{
  "method": "mae",
  "loss": "mse",
  "encoder_norm_position": "res_post",
  "encoder_head_dim": 32,
  "encoder_bias": "all",
  "encoder_moe": "top_k",
  "encoder_expert_mlp_ratio": 0.5,
  "encoder_width": 192,
  "decoder_width": 192,
  "decoder_layers": 2,
  "eps": 1e-08,
  "grad_clip": 1.0,
  "epochs": 12.7,
  "warmup_steps": 480
}
Rows from block 4 of the encoder of a small masked image model, named by matrix and row number. Rows with one number within an expert belong to one neuron, the router's apart. Each number is 200 + 30 x the weight over its row's rms, rounded and kept within 0 to 999. All counts start at 0. After the name is the row's rms in percent of the matrix's.
Before each expert's rows are labels from the 100 images, of 14848, where the router gives the expert most weight on average: "place" is the part of the image that holds the peak; "strongest on" is what is common among them. Only what is clearly more common there than usual is listed. The data: simulated fluorescence microscopy of cells.
# router: router (encoder.blocks.4.mlp.router.weight, 16x192, trained with AdamW), inputs 96-191
# up: expert up (encoder.blocks.4.mlp.up, 16x96x192), inputs 96-191
# down: expert down (encoder.blocks.4.mlp.down, 16x192x96, transposed), outputs 96-191

# expert 2
place: top left; top centre
strongest on: membrane rim; crowded; cells: ten or more
router.2,094,241,226,232,201,191,213,209,211,180,271,239,223,240,199,197,194,191,167,175,198,157,172,240,214,261,188,224,187,192,221,247,205,174,194,198,221,227,194,220,147,201,169,163,218,207,218,179,104,221,203,202,199,178,226,214,194,199,202,139,200,189,183,170,183,218,177,193,190,171,176,210,201,249,221,219,165,212,179,237,241,208,177,205,233,228,214,200,203,201,187,229,179,213,190,188,118
up.0,097,249,218,200,167,172,161,191,220,186,225,207,151,206,207,164,238,188,182,206,187,272,224,183,179,184,226,159,199,203,233,172,238,248,154,279,218,205,173,207,179,198,268,176,173,193,227,178,169,188,200,226,283,248,162,207,240,268,197,232,195,203,164,177,169,212,239,155,227,224,252,205,198,206,191,224,192,225,167,150,181,259,236,170,201,162,194,186,192,179,177,221,202,136,172,173,191
down.0,098,190,211,231,254,205,249,240,186,234,206,237,189,170,184,190,160,166,184,172,198,192,232,194,187,266,186,196,189,234,167,225,185,228,241,182,190,184,166,215,212,187,182,201,190,219,179,201,299,159,231,199,144,135,239,197,172,187,207,274,211,230,254,275,214,157,211,206,166,187,204,281,200,169,213,158,199,216,202,238,130,213,190,189,181,223,187,241,237,199,193,217,210,268,179,251,184
up.1,121,167,145,210,195,168,180,187,198,178,166,211,166,170,210,157,252,170,190,215,177,195,239,146,218,200,181,168,202,191,190,181,205,203,189,237,181,201,211,216,225,148,201,248,227,212,215,181,243,204,181,170,189,244,181,198,175,221,124,159,191,215,242,214,156,229,177,256,206,185,189,195,235,185,171,180,156,200,260,209,142,212,229,189,223,185,257,232,152,160,180,214,209,170,160,205,174
down.1,113,190,257,148,173,249,170,161,220,173,168,181,222,254,207,208,217,160,156,158,198,233,234,219,210,157,204,153,218,223,217,173,138,186,212,217,199,141,178,183,207,215,226,179,185,172,155,183,229,211,223,178,158,203,214,212,169,134,179,160,157,221,247,155,183,204,212,260,208,181,204,188,253,198,199,211,183,181,220,215,237,225,216,234,160,182,209,166,181,209,141,212,183,169,197,204,225
up.2,106,229,261,189,180,221,161,228,204,168,176,173,184,190,184,164,168,123,221,172,224,225,154,204,187,171,221,168,142,224,207,155,204,163,173,222,213,191,203,258,207,124,197,201,228,230,207,210,181,232,195,196,231,193,200,186,189,217,199,212,155,267,147,238,169,183,229,160,155,164,196,217,221,212,194,177,227,162,159,205,158,178,169,213,186,128,173,154,169,248,177,215,158,179,177,243,184
down.2,106,191,166,209,223,229,213,239,240,242,286,223,223,176,266,212,147,181,203,201,155,186,233,190,217,198,196,215,150,205,207,172,197,188,218,206,161,214,160,171,171,237,169,243,233,197,179,209,246,212,183,235,238,220,192,181,161,208,203,245,208,171,207,208,233,172,173,266,190,242,198,176,183,186,237,201,192,178,187,204,210,194,219,131,242,201,146,160,236,211,233,230,209,198,281,196,207
up.3,120,191,208,151,249,202,151,194,185,182,139,180,222,188,148,245,216,219,198,160,204,182,209,231,163,185,215,199,202,180,145,174,204,196,223,226,198,194,244,224,196,195,178,193,206,219,231,230,179,179,200,142,227,240,226,199,215,217,252,278,223,159,252,238,154,166,179,244,216,171,235,163,171,216,222,184,192,256,247,179,223,231,267,232,179,193,219,259,190,212,199,202,174,205,206,153,194
down.3,119,225,200,157,197,156,247,200,168,215,212,204,215,243,162,145,215,201,166,145,219,221,236,241,246,229,217,215,236,161,211,238,241,217,239,191,190,236,198,182,209,198,205,258,228,238,186,246,220,146,234,194,176,193,239,181,219,168,189,232,242,155,202,192,203,238,185,162,221,210,175,241,211,176,171,200,219,279,226,202,164,213,225,207,214,207,200,198,215,180,185,132,187,182,191,170,198
up.4,104,251,202,208,230,159,224,192,200,188,199,140,191,185,227,179,174,226,218,209,203,186,168,197,226,201,215,204,178,213,194,187,262,228,191,173,209,216,226,205,207,246,200,243,202,229,205,162,213,216,146,199,207,212,225,156,149,154,192,205,185,192,171,251,204,193,176,197,246,162,260,198,171,188,215,181,207,198,155,207,203,161,184,161,212,176,177,191,207,233,239,140,240,166,203,197,233
down.4,094,202,192,209,178,233,181,162,219,250,145,198,195,211,277,150,226,198,195,195,240,216,244,232,183,230,178,194,245,200,275,224,228,218,161,258,243,201,180,173,194,212,207,177,184,190,220,222,200,200,217,211,213,176,178,216,168,126,158,212,212,230,196,176,245,217,225,234,159,215,173,210,201,225,176,238,165,172,193,197,108,243,243,198,190,214,243,206,211,169,175,271,161,177,180,193,179
up.5,099,162,205,197,220,141,226,161,240,171,194,168,162,218,208,194,233,172,230,189,149,251,152,146,211,193,254,161,228,178,232,126,209,210,175,208,222,201,232,240,181,228,223,220,222,180,228,224,216,204,157,202,159,136,137,211,220,181,211,184,156,222,224,202,221,213,194,141,231,187,221,203,205,197,178,194,243,241,181,199,213,219,190,209,166,213,267,195,152,227,197,182,166,238,176,154,221
down.5,115,230,217,205,216,229,250,170,149,240,194,199,144,232,171,207,209,187,216,193,230,181,256,169,169,197,251,158,172,135,155,218,186,192,169,208,198,224,178,178,189,158,227,210,259,198,237,252,209,188,204,189,226,195,184,166,193,177,231,214,190,197,186,251,195,208,180,251,243,237,223,243,239,226,173,214,201,186,172,200,158,195,230,228,189,166,184,164,200,210,208,189,221,240,211,226,148
up.6,091,197,186,202,208,201,225,179,173,220,167,230,211,146,233,190,212,184,170,210,208,236,247,180,136,198,211,211,152,231,200,192,237,188,170,199,189,223,249,193,237,233,180,207,223,223,245,202,192,229,159,168,261,207,164,126,166,214,237,260,162,202,194,192,195,175,220,174,205,177,200,235,223,237,221,190,234,215,208,209,215,211,249,153,242,252,182,151,194,233,201,222,197,239,201,233,233
down.6,110,199,200,239,202,187,226,205,188,230,223,219,182,218,246,204,200,218,268,163,213,223,159,251,224,200,174,173,201,199,240,181,187,191,174,226,186,187,187,260,237,211,194,219,295,195,205,219,232,269,230,196,198,191,186,168,183,269,179,225,180,246,216,225,176,192,185,203,188,222,124,218,261,203,152,211,164,242,213,203,203,206,191,121,149,192,181,183,183,205,188,238,202,205,202,208,180
up.7,101,206,192,232,260,197,144,195,182,206,249,214,220,165,207,220,206,151,168,190,204,230,203,163,201,200,231,193,245,194,214,205,153,181,169,160,152,209,204,239,192,247,174,156,196,160,223,209,261,214,164,172,189,206,152,218,270,174,166,202,168,193,212,183,205,224,247,212,205,244,201,234,226,198,251,191,224,220,217,204,208,204,245,181,179,138,169,197,191,216,172,199,176,200,164,226,242
down.7,090,157,207,214,215,214,235,227,189,207,164,198,198,213,175,190,215,210,236,206,222,179,187,182,156,214,243,242,176,203,208,179,203,229,181,246,196,156,196,197,176,216,233,159,231,189,189,251,201,194,149,216,207,188,250,212,193,245,195,201,200,240,216,267,185,155,181,216,195,223,232,188,218,209,145,220,164,193,196,152,206,236,188,200,158,190,192,181,219,167,237,175,203,192,220,226,244

# expert 5
place: top centre; top left
strongest on: crowded; cells: ten or more; red stain; vacuoles
router.5,099,146,182,226,166,115,191,231,256,195,201,218,176,207,193,153,191,189,177,157,204,195,202,173,207,155,174,167,220,198,186,187,189,229,208,184,187,150,186,119,230,187,260,180,261,189,171,222,210,193,169,225,226,201,225,244,205,198,187,212,222,208,165,193,265,148,214,201,218,196,232,186,132,198,146,183,178,208,113,230,160,188,223,128,164,190,216,169,219,189,250,219,241,142,230,176,177
up.0,097,227,225,185,159,228,183,227,189,155,201,201,196,167,230,211,240,190,162,210,208,124,197,271,177,126,218,232,182,163,225,245,221,175,153,214,146,167,208,265,213,272,137,230,172,227,167,227,204,153,147,179,201,177,176,180,191,214,199,169,201,224,176,217,176,237,188,211,166,225,209,204,192,204,234,162,150,227,198,240,179,198,185,147,247,208,221,190,236,173,206,171,193,198,230,233,198
down.0,100,197,227,178,213,239,212,211,140,116,165,228,192,249,216,166,214,188,190,242,207,178,226,199,192,188,186,217,245,175,161,158,202,215,171,202,206,205,172,249,246,202,214,201,217,171,175,217,158,216,192,210,164,203,182,200,222,237,173,210,234,182,180,196,186,238,182,188,200,241,188,188,244,201,198,156,237,173,227,233,195,229,228,281,240,180,195,196,209,233,198,211,201,185,101,207,173
up.1,094,196,232,181,239,200,147,170,223,150,148,186,194,173,168,162,156,229,181,212,173,215,155,198,223,174,229,237,268,205,224,231,189,197,209,154,235,197,191,235,216,206,200,155,242,221,211,244,148,214,191,245,256,199,215,199,201,219,206,202,192,193,156,213,205,142,164,204,234,233,241,192,252,186,188,250,195,193,213,225,209,223,200,217,166,212,209,206,259,156,199,226,199,153,206,170,185
down.1,091,187,296,187,133,208,243,216,247,191,210,201,213,146,174,228,167,193,178,188,179,245,203,253,190,243,189,205,197,253,229,231,218,202,146,182,205,208,236,218,151,206,222,202,151,215,203,208,190,192,152,183,237,215,197,156,200,174,223,126,192,234,221,238,205,212,202,208,203,182,189,196,222,216,199,159,173,219,232,182,188,175,226,175,224,179,202,183,187,164,190,204,210,157,217,204,186
up.2,124,211,163,202,122,248,178,211,216,205,198,214,305,200,187,221,239,245,189,207,206,163,210,193,197,214,133,203,240,207,171,207,263,212,220,216,184,171,193,159,131,246,251,248,188,204,236,200,207,179,183,245,270,201,244,234,224,180,153,170,233,195,201,168,214,187,240,173,219,196,203,227,250,209,222,241,238,229,232,180,166,169,207,181,200,225,234,187,259,225,192,269,214,190,204,215,197
down.2,112,186,202,203,258,217,217,198,209,218,189,213,169,196,168,200,208,209,238,171,179,169,232,214,181,206,214,189,151,174,201,229,191,234,267,196,176,249,224,201,209,140,189,204,205,200,199,157,232,174,211,151,216,186,152,218,204,210,219,153,204,191,223,251,231,158,224,227,163,218,200,219,175,238,173,225,217,186,198,183,205,159,259,219,275,195,248,197,187,189,182,201,234,204,207,220,160
up.3,037,219,226,187,229,189,171,213,151,232,184,191,217,179,239,122,195,222,146,217,160,184,162,212,201,207,168,154,209,189,260,235,186,181,185,176,219,175,190,196,223,176,201,254,149,167,191,221,231,159,209,190,185,209,262,195,228,200,145,192,231,227,195,244,240,193,219,181,233,231,216,200,196,175,232,227,178,212,149,255,189,191,243,229,248,216,241,210,191,157,149,208,230,201,158,189,203
down.3,034,270,216,185,202,199,152,175,193,257,123,207,189,146,167,170,233,201,212,208,186,228,187,199,206,209,143,206,216,164,164,241,247,235,197,213,202,180,281,174,250,270,228,166,180,204,209,189,215,172,176,193,238,215,194,209,181,172,181,241,261,213,203,200,183,185,156,162,170,208,209,207,206,236,205,238,137,205,153,224,239,181,218,234,176,193,255,196,205,208,185,198,230,227,182,205,248
up.4,093,186,180,202,174,160,234,212,218,224,189,170,105,223,209,186,144,210,239,240,240,159,148,177,202,178,239,220,207,198,219,197,201,179,223,220,204,164,207,219,194,201,208,179,218,196,181,192,193,274,188,226,166,231,225,161,155,191,259,193,203,172,237,174,231,186,207,152,188,200,207,237,192,196,202,183,211,146,202,202,204,187,216,239,229,178,228,172,182,160,193,177,238,239,185,151,233
down.4,104,183,220,158,263,188,159,197,153,198,179,182,213,194,210,208,196,229,139,244,197,253,250,265,180,177,214,223,184,208,231,186,221,212,266,195,202,212,197,202,260,162,235,165,205,198,181,250,194,180,205,161,176,193,180,239,216,192,203,187,221,190,228,196,238,192,228,205,221,215,166,172,218,202,219,203,237,199,255,183,243,219,181,225,196,170,214,206,198,120,159,185,190,178,202,200,249
up.5,065,194,257,165,247,146,202,173,201,200,235,193,200,241,160,223,149,194,153,215,175,174,148,277,230,196,194,166,158,198,165,207,214,188,213,180,182,263,193,187,258,186,217,181,194,181,177,199,204,179,227,166,244,174,272,188,210,237,198,207,206,223,188,206,199,138,216,194,151,153,170,189,205,192,199,226,206,208,183,229,203,192,249,207,160,194,192,267,218,176,211,151,149,215,179,231,206
down.5,075,196,174,239,179,220,220,213,184,203,165,225,227,200,189,188,158,192,177,188,200,171,216,229,192,219,171,203,191,200,221,172,196,235,156,235,214,160,192,210,174,165,159,189,195,177,231,256,231,173,194,181,172,200,170,197,209,163,209,189,195,263,247,188,235,179,235,183,189,189,142,191,251,206,233,197,168,228,197,249,210,159,218,185,288,198,159,159,184,201,202,181,225,232,203,213,174
up.6,068,207,190,220,261,175,167,171,215,254,199,209,239,191,203,221,167,228,220,210,197,195,215,203,152,258,236,234,154,171,200,181,215,209,159,205,186,193,187,291,232,173,218,198,187,189,243,200,241,209,210,172,174,248,192,160,168,141,213,138,184,184,219,171,267,162,231,202,226,239,183,162,207,280,188,227,188,211,214,169,223,192,248,229,180,219,175,174,149,206,187,231,254,223,147,201,225
down.6,068,173,213,236,147,158,168,185,222,138,200,230,229,253,203,178,234,217,225,191,200,208,183,224,220,163,214,193,187,193,152,220,238,171,175,211,255,177,208,202,175,216,258,233,195,222,205,173,193,185,211,202,120,145,171,268,220,191,232,154,190,188,190,282,183,190,168,222,237,260,165,211,209,172,198,235,177,222,226,216,210,178,237,173,259,185,185,219,220,151,229,179,186,239,189,165,190
up.7,096,215,173,193,193,155,166,205,80,188,199,189,208,170,189,165,208,171,178,232,204,178,207,179,217,249,203,205,236,216,122,214,194,225,206,200,214,191,180,199,250,148,198,245,235,233,251,215,232,218,199,206,226,179,201,159,221,175,178,206,243,250,159,181,257,192,153,168,237,202,151,186,239,216,216,186,199,202,222,179,156,196,191,198,214,185,220,221,253,150,169,218,220,214,186,185,183
down.7,110,210,208,184,207,174,151,230,222,260,193,198,188,189,218,212,140,174,215,165,223,170,222,115,204,207,219,223,187,188,214,224,213,187,197,202,235,166,187,233,202,231,204,207,238,139,171,162,167,158,214,238,202,194,273,211,171,168,179,187,175,199,235,245,223,224,186,191,210,256,202,218,195,225,182,181,176,206,203,131,223,209,184,161,179,188,192,187,187,149,190,242,249,181,218,155,209

# expert 14
place: top left
strongest on: dim; few cells; cells: one or two; green stain
router.14,120,193,223,199,205,214,167,191,204,171,215,230,199,277,219,184,154,146,195,148,210,189,178,185,167,170,219,213,182,218,139,184,199,171,213,183,147,205,208,181,277,272,271,210,173,178,226,172,199,228,193,221,217,235,182,166,185,231,191,238,171,179,209,186,170,201,189,160,183,221,228,219,145,161,162,210,139,202,223,176,170,216,146,185,230,229,139,161,225,202,211,166,253,190,241,222,180
up.0,081,235,161,228,242,173,164,200,214,207,177,265,252,170,219,183,226,198,183,168,228,238,157,144,195,219,157,186,184,173,245,171,203,206,223,240,226,212,226,170,198,171,250,182,233,209,203,177,238,221,234,165,219,178,150,259,183,208,179,204,149,221,164,251,208,183,160,213,227,193,160,175,191,170,224,180,235,254,188,215,168,174,182,201,198,160,268,192,195,203,195,222,110,214,191,205,242
down.0,077,217,201,230,174,224,221,222,238,180,186,184,214,200,225,192,253,168,164,207,232,164,235,231,213,217,243,187,175,192,193,178,182,237,226,207,172,208,198,251,240,165,218,202,203,268,167,167,203,207,144,233,163,240,174,196,184,269,218,199,188,231,156,218,210,182,194,220,214,217,209,208,205,201,163,171,182,221,189,195,166,167,206,175,197,160,253,209,157,225,203,206,227,144,188,223,142
up.1,106,265,184,198,186,161,234,202,210,203,217,185,119,172,223,184,193,255,220,255,210,210,154,215,241,278,175,254,198,163,181,229,223,187,210,232,177,124,155,220,208,234,188,187,212,193,212,201,174,164,254,152,212,208,184,163,209,200,177,173,251,192,152,163,204,211,223,231,190,189,225,209,123,208,177,210,177,241,180,276,171,215,211,258,221,210,235,229,185,219,221,217,154,246,189,192,169
down.1,121,233,260,149,233,219,232,269,205,210,217,181,206,161,258,245,200,169,231,245,178,203,255,204,176,254,186,212,203,153,241,283,222,165,169,207,213,159,257,196,184,208,231,158,187,179,189,221,162,188,220,218,211,195,167,225,210,173,194,179,272,195,168,241,163,162,146,215,222,181,199,236,168,170,225,211,166,193,202,226,173,181,179,173,222,210,191,217,226,198,216,206,182,211,176,264,167
up.2,121,245,252,194,194,204,247,187,231,192,248,196,224,213,261,188,196,237,216,228,247,193,211,144,214,173,238,206,185,214,144,150,178,171,262,171,206,130,206,201,172,181,211,231,157,267,189,214,175,229,212,201,170,222,241,205,170,214,203,202,210,198,173,156,201,205,170,196,203,197,252,195,202,153,218,160,193,148,205,199,199,164,217,147,238,193,160,175,161,214,243,182,238,194,200,169,182
down.2,116,178,179,176,202,204,213,219,211,146,203,207,208,247,201,226,290,205,226,177,252,172,236,207,249,215,160,152,165,242,228,172,229,211,278,231,217,209,208,182,191,209,168,181,209,171,198,206,217,171,199,178,152,270,155,211,203,217,166,189,229,192,179,214,220,213,215,165,198,147,177,237,223,260,203,243,225,197,204,193,216,148,196,216,184,192,158,164,202,192,196,176,253,178,160,233,232
up.3,023,196,158,153,159,189,215,190,216,156,164,162,237,169,217,188,170,166,182,228,224,162,166,222,215,229,179,229,215,167,199,185,208,226,198,196,247,245,202,149,205,205,181,224,172,229,230,240,214,170,172,196,227,228,231,179,157,131,186,202,213,200,243,175,216,151,223,177,210,202,224,193,234,196,228,141,206,169,164,250,230,192,239,202,287,179,204,197,208,162,202,182,182,229,218,210,164
down.3,020,192,194,218,254,211,195,179,232,213,216,193,140,237,201,174,178,217,219,157,250,229,219,169,207,245,196,204,193,203,147,166,202,143,184,196,220,198,225,131,260,211,184,173,245,229,187,178,200,189,163,159,180,250,194,254,215,156,188,226,188,204,167,210,182,233,226,184,170,195,193,214,186,254,214,163,176,222,185,195,210,195,213,154,144,251,165,169,207,184,231,159,197,191,182,252,192
up.4,111,133,190,162,263,158,209,239,170,217,181,174,191,198,183,201,199,213,209,168,198,158,190,162,200,192,227,155,260,199,257,157,186,187,210,134,200,173,245,200,253,196,222,165,227,174,161,237,249,245,178,200,177,198,195,190,182,251,195,203,194,160,203,200,213,180,227,135,194,175,220,219,152,186,180,147,173,198,212,196,186,169,178,253,181,189,202,189,210,280,184,219,170,217,193,188,207
down.4,106,218,200,230,197,243,131,117,203,180,222,156,186,210,198,209,201,165,188,213,183,194,200,161,193,187,216,209,137,212,260,201,198,220,159,221,201,196,190,188,197,198,225,228,211,141,188,210,231,265,162,211,153,191,185,184,204,171,178,168,161,228,191,233,155,204,159,157,214,227,172,232,268,254,222,221,163,192,232,184,225,199,218,197,266,206,184,126,210,197,195,226,224,173,161,181,190
up.5,076,266,189,196,218,232,242,167,155,144,195,152,118,145,211,174,172,208,240,175,179,178,176,268,209,200,256,146,189,227,227,235,195,193,198,167,181,209,181,201,188,211,243,248,199,193,137,195,218,235,191,137,193,216,147,171,205,165,199,230,186,234,200,206,232,191,175,208,194,216,185,177,254,248,247,230,181,208,164,202,195,242,209,206,249,208,238,207,223,188,155,192,218,226,213,225,206
down.5,072,178,192,190,179,215,220,192,201,177,181,219,203,168,207,219,186,188,196,155,224,224,197,215,216,173,190,201,150,271,239,170,184,212,151,232,267,196,221,230,230,217,211,152,201,249,197,234,204,256,194,202,200,177,189,180,162,201,219,230,204,180,184,217,202,199,149,197,201,193,153,198,188,205,191,180,209,187,245,178,205,234,251,220,213,162,193,195,169,220,249,234,192,160,245,258,294
up.6,025,235,142,239,193,241,163,158,166,178,218,176,197,206,244,177,161,181,175,248,184,188,210,257,150,222,204,192,213,163,199,142,206,209,233,218,228,238,181,227,139,177,159,196,177,224,184,196,167,219,169,187,213,184,219,229,242,156,181,173,194,208,207,184,243,230,260,198,237,93,237,255,208,207,176,173,197,244,150,219,196,194,276,197,171,191,221,157,159,158,169,190,195,226,207,183,237
down.6,025,185,214,174,185,177,165,218,190,164,239,220,155,226,167,205,170,254,214,138,193,204,197,238,218,174,203,200,218,172,123,222,159,165,227,209,145,239,225,215,214,173,238,208,197,181,183,214,212,182,168,170,200,222,146,194,198,156,213,236,255,173,196,212,260,243,223,175,167,179,177,202,161,197,198,227,204,148,193,247,197,184,242,213,215,171,189,168,241,158,251,206,197,211,160,196,232
up.7,113,195,199,208,215,221,141,215,208,229,200,199,157,248,176,243,217,173,176,227,163,206,204,224,220,205,173,153,162,205,248,191,200,189,169,191,228,157,140,220,244,218,269,177,221,197,191,193,152,190,195,238,224,193,215,170,172,247,232,217,152,186,181,189,161,151,183,193,220,272,242,239,223,190,221,197,217,212,277,162,248,220,248,169,137,236,201,183,174,169,191,253,260,127,204,195,244
down.7,112,197,191,179,209,175,221,261,240,210,200,197,235,223,158,206,177,234,203,232,178,139,144,233,211,182,233,186,180,255,198,183,208,170,167,239,206,233,204,245,171,192,177,166,201,180,186,241,183,186,193,189,202,201,202,238,197,231,226,198,200,219,193,184,200,148,203,205,197,205,203,141,218,203,187,233,229,221,172,194,193,220,210,204,241,211,211,193,246,134,228,190,267,191,162,156,181

# expert 6
place: top left
strongest on: crowded; cells: ten or more; ring around the nucleus; yellow stain
router.6,087,204,195,167,179,201,197,147,99,144,180,211,222,196,197,141,233,233,178,228,240,206,189,167,214,207,222,213,231,156,221,182,201,204,191,214,199,193,187,213,130,153,227,218,205,189,216,171,277,230,198,222,145,175,197,197,224,197,163,105,206,182,170,197,155,183,221,216,234,165,246,202,179,197,229,171,180,218,193,251,164,218,152,186,181,167,233,223,175,197,196,197,159,248,220,208,191
up.0,102,212,215,178,195,284,220,216,164,190,242,215,220,212,190,221,239,232,232,236,202,205,236,212,233,191,196,177,185,213,189,188,261,242,179,148,183,202,190,213,191,205,207,209,191,194,228,235,144,142,230,158,205,188,185,177,171,213,236,194,204,212,194,173,228,221,163,177,248,218,178,214,219,218,179,206,235,199,190,232,222,149,193,124,206,229,155,218,206,172,146,189,236,158,259,231,183
down.0,112,204,235,153,174,198,160,133,165,179,216,237,232,94,247,264,202,195,214,194,177,190,162,167,162,215,175,219,221,238,226,174,171,225,247,205,218,205,258,176,159,175,175,155,217,176,194,214,213,217,244,244,140,151,190,180,181,180,191,183,184,203,184,237,194,199,202,179,188,190,234,201,218,188,214,202,158,211,227,208,228,241,171,234,225,193,223,196,252,198,177,203,229,163,117,186,267
up.1,047,161,252,226,195,192,198,121,212,200,182,156,192,188,237,174,187,172,181,240,218,207,218,219,186,216,201,209,192,230,243,202,170,214,171,153,202,216,231,224,211,224,239,256,250,189,217,207,143,178,114,230,204,252,136,194,235,208,170,167,203,211,256,194,229,175,243,182,197,170,215,177,214,213,136,200,202,176,207,186,283,175,209,127,160,193,216,193,259,214,119,231,213,236,241,201,212
down.1,050,174,158,222,224,216,224,203,244,161,208,227,240,132,206,203,217,149,254,203,200,186,250,195,204,198,196,195,224,183,205,281,167,166,207,209,208,203,236,182,225,251,201,272,171,179,170,208,188,197,248,229,189,246,176,201,172,217,193,216,249,148,209,197,175,156,210,205,242,223,195,221,196,185,195,186,145,184,205,237,255,240,227,193,203,177,244,246,189,181,183,208,152,245,192,190,202
up.2,119,220,214,213,233,181,188,223,207,200,155,166,215,193,192,227,200,202,181,222,180,211,275,207,219,146,241,200,183,213,161,145,225,263,200,193,211,192,190,228,197,215,168,160,225,173,158,202,193,225,197,197,165,214,125,183,190,165,214,181,146,176,190,255,156,193,222,213,204,215,217,188,220,236,198,176,266,194,217,191,148,176,178,153,210,171,184,161,293,160,173,176,177,170,211,185,155
down.2,105,173,210,179,227,186,195,228,229,143,215,177,183,216,170,196,183,144,192,175,192,206,197,222,190,189,162,144,142,244,187,233,234,215,163,230,225,132,201,162,231,183,217,202,210,175,203,228,190,211,240,170,219,201,220,184,230,181,280,179,153,208,157,225,276,214,185,256,221,226,231,200,220,220,185,209,227,241,186,221,232,204,181,215,134,174,178,245,209,204,197,195,225,199,180,240,214
up.3,018,215,167,212,209,202,164,129,198,156,159,180,204,196,198,193,171,137,168,196,211,213,134,237,204,179,200,234,235,247,193,158,183,252,193,188,241,188,209,181,218,196,217,207,195,175,184,234,175,164,209,203,218,287,194,207,207,196,197,167,239,213,257,181,227,210,233,157,227,147,193,201,107,236,204,204,181,219,186,245,172,167,215,190,200,238,213,142,199,167,179,185,150,235,225,175,230
down.3,017,189,168,185,227,184,157,206,211,226,121,200,207,208,212,199,174,198,191,192,194,211,160,200,230,220,176,211,205,183,173,223,254,272,253,252,162,198,198,173,183,174,204,220,153,132,211,231,205,236,226,167,203,248,118,156,230,179,185,164,248,231,154,221,199,182,239,169,212,190,186,192,150,221,237,191,206,215,241,176,189,202,210,194,245,241,258,205,213,239,190,209,183,230,220,222,222
up.4,115,198,174,205,176,202,232,198,212,227,183,200,211,212,193,238,211,253,235,170,179,238,208,176,179,226,195,180,173,184,223,185,212,171,216,176,175,208,157,211,212,248,209,215,194,222,198,149,188,183,176,183,281,174,230,195,144,182,177,239,206,185,175,232,172,134,236,147,206,163,235,255,153,184,190,252,166,233,179,199,201,218,196,149,197,209,200,219,203,261,192,209,218,248,187,256,215
down.4,115,230,225,268,232,236,191,188,249,196,214,198,148,189,175,195,218,199,155,168,179,222,211,190,165,212,152,178,198,161,237,261,191,178,190,233,189,199,173,194,208,236,211,212,253,227,177,196,152,196,270,253,229,244,187,115,160,256,186,245,212,194,145,260,206,189,191,208,212,234,205,220,249,192,209,217,148,254,210,181,182,183,204,227,219,229,183,221,195,243,197,224,211,163,189,229,241
up.5,108,169,225,180,252,258,230,167,169,166,151,156,199,196,257,237,174,230,259,186,165,168,213,232,144,224,207,209,194,155,245,149,220,184,199,193,202,213,254,212,185,189,173,183,187,227,192,167,159,208,198,185,160,156,149,212,178,208,243,204,162,193,168,188,250,204,226,201,207,198,184,223,123,184,165,205,179,209,228,174,231,179,175,192,225,222,238,176,205,279,223,216,160,214,262,205,194
down.5,103,210,201,207,200,206,170,206,164,146,205,192,185,254,205,174,249,218,215,155,210,233,214,190,229,194,255,164,208,212,147,208,180,214,231,253,208,302,221,218,152,167,193,183,201,174,217,206,181,199,177,211,211,223,212,207,188,164,209,152,233,135,198,251,220,180,167,189,223,229,196,192,209,173,245,166,202,213,224,190,256,187,191,149,251,170,180,223,231,194,212,234,238,166,162,221,243
up.6,127,155,213,231,233,232,188,230,194,196,203,201,213,196,263,188,215,187,179,177,240,184,170,208,193,239,186,198,216,213,240,141,197,202,178,190,178,218,231,216,186,196,118,200,135,176,201,189,159,198,234,196,182,206,199,199,271,178,206,254,190,158,224,178,181,200,229,176,177,160,214,220,140,258,224,215,176,231,188,164,198,195,245,164,138,193,198,232,145,193,212,219,204,242,179,229,171
down.6,116,248,171,226,202,197,201,252,190,182,172,211,206,197,195,223,202,225,212,227,226,212,208,231,221,176,214,243,228,220,163,202,221,231,198,245,185,215,203,160,150,207,194,230,210,184,153,231,177,195,217,205,244,218,143,239,195,183,192,176,267,160,284,184,192,194,223,207,214,150,168,214,270,196,201,192,192,227,279,169,210,182,214,208,260,200,187,172,194,162,209,221,209,161,160,193,242
up.7,028,217,199,172,229,189,237,231,211,199,173,144,223,217,283,201,190,135,232,202,183,216,146,216,195,141,180,117,206,204,211,148,207,236,205,173,209,222,253,126,219,238,192,203,132,190,168,229,207,173,177,190,213,186,172,199,231,200,162,167,247,148,152,171,231,197,212,202,217,233,201,188,160,231,175,187,205,193,163,173,199,159,230,187,219,255,184,223,200,141,165,181,237,206,199,216,204
down.7,030,183,181,255,195,181,162,239,186,179,215,206,243,170,219,226,176,185,230,172,198,180,182,160,201,175,238,198,212,195,209,216,148,194,199,242,175,237,164,185,221,225,219,195,148,186,207,166,255,189,223,225,225,209,172,196,186,229,203,189,201,208,155,183,247,207,213,204,135,210,225,222,215,179,187,181,155,185,199,215,190,166,135,193,158,187,204,241,227,184,180,258,172,199,196,194,236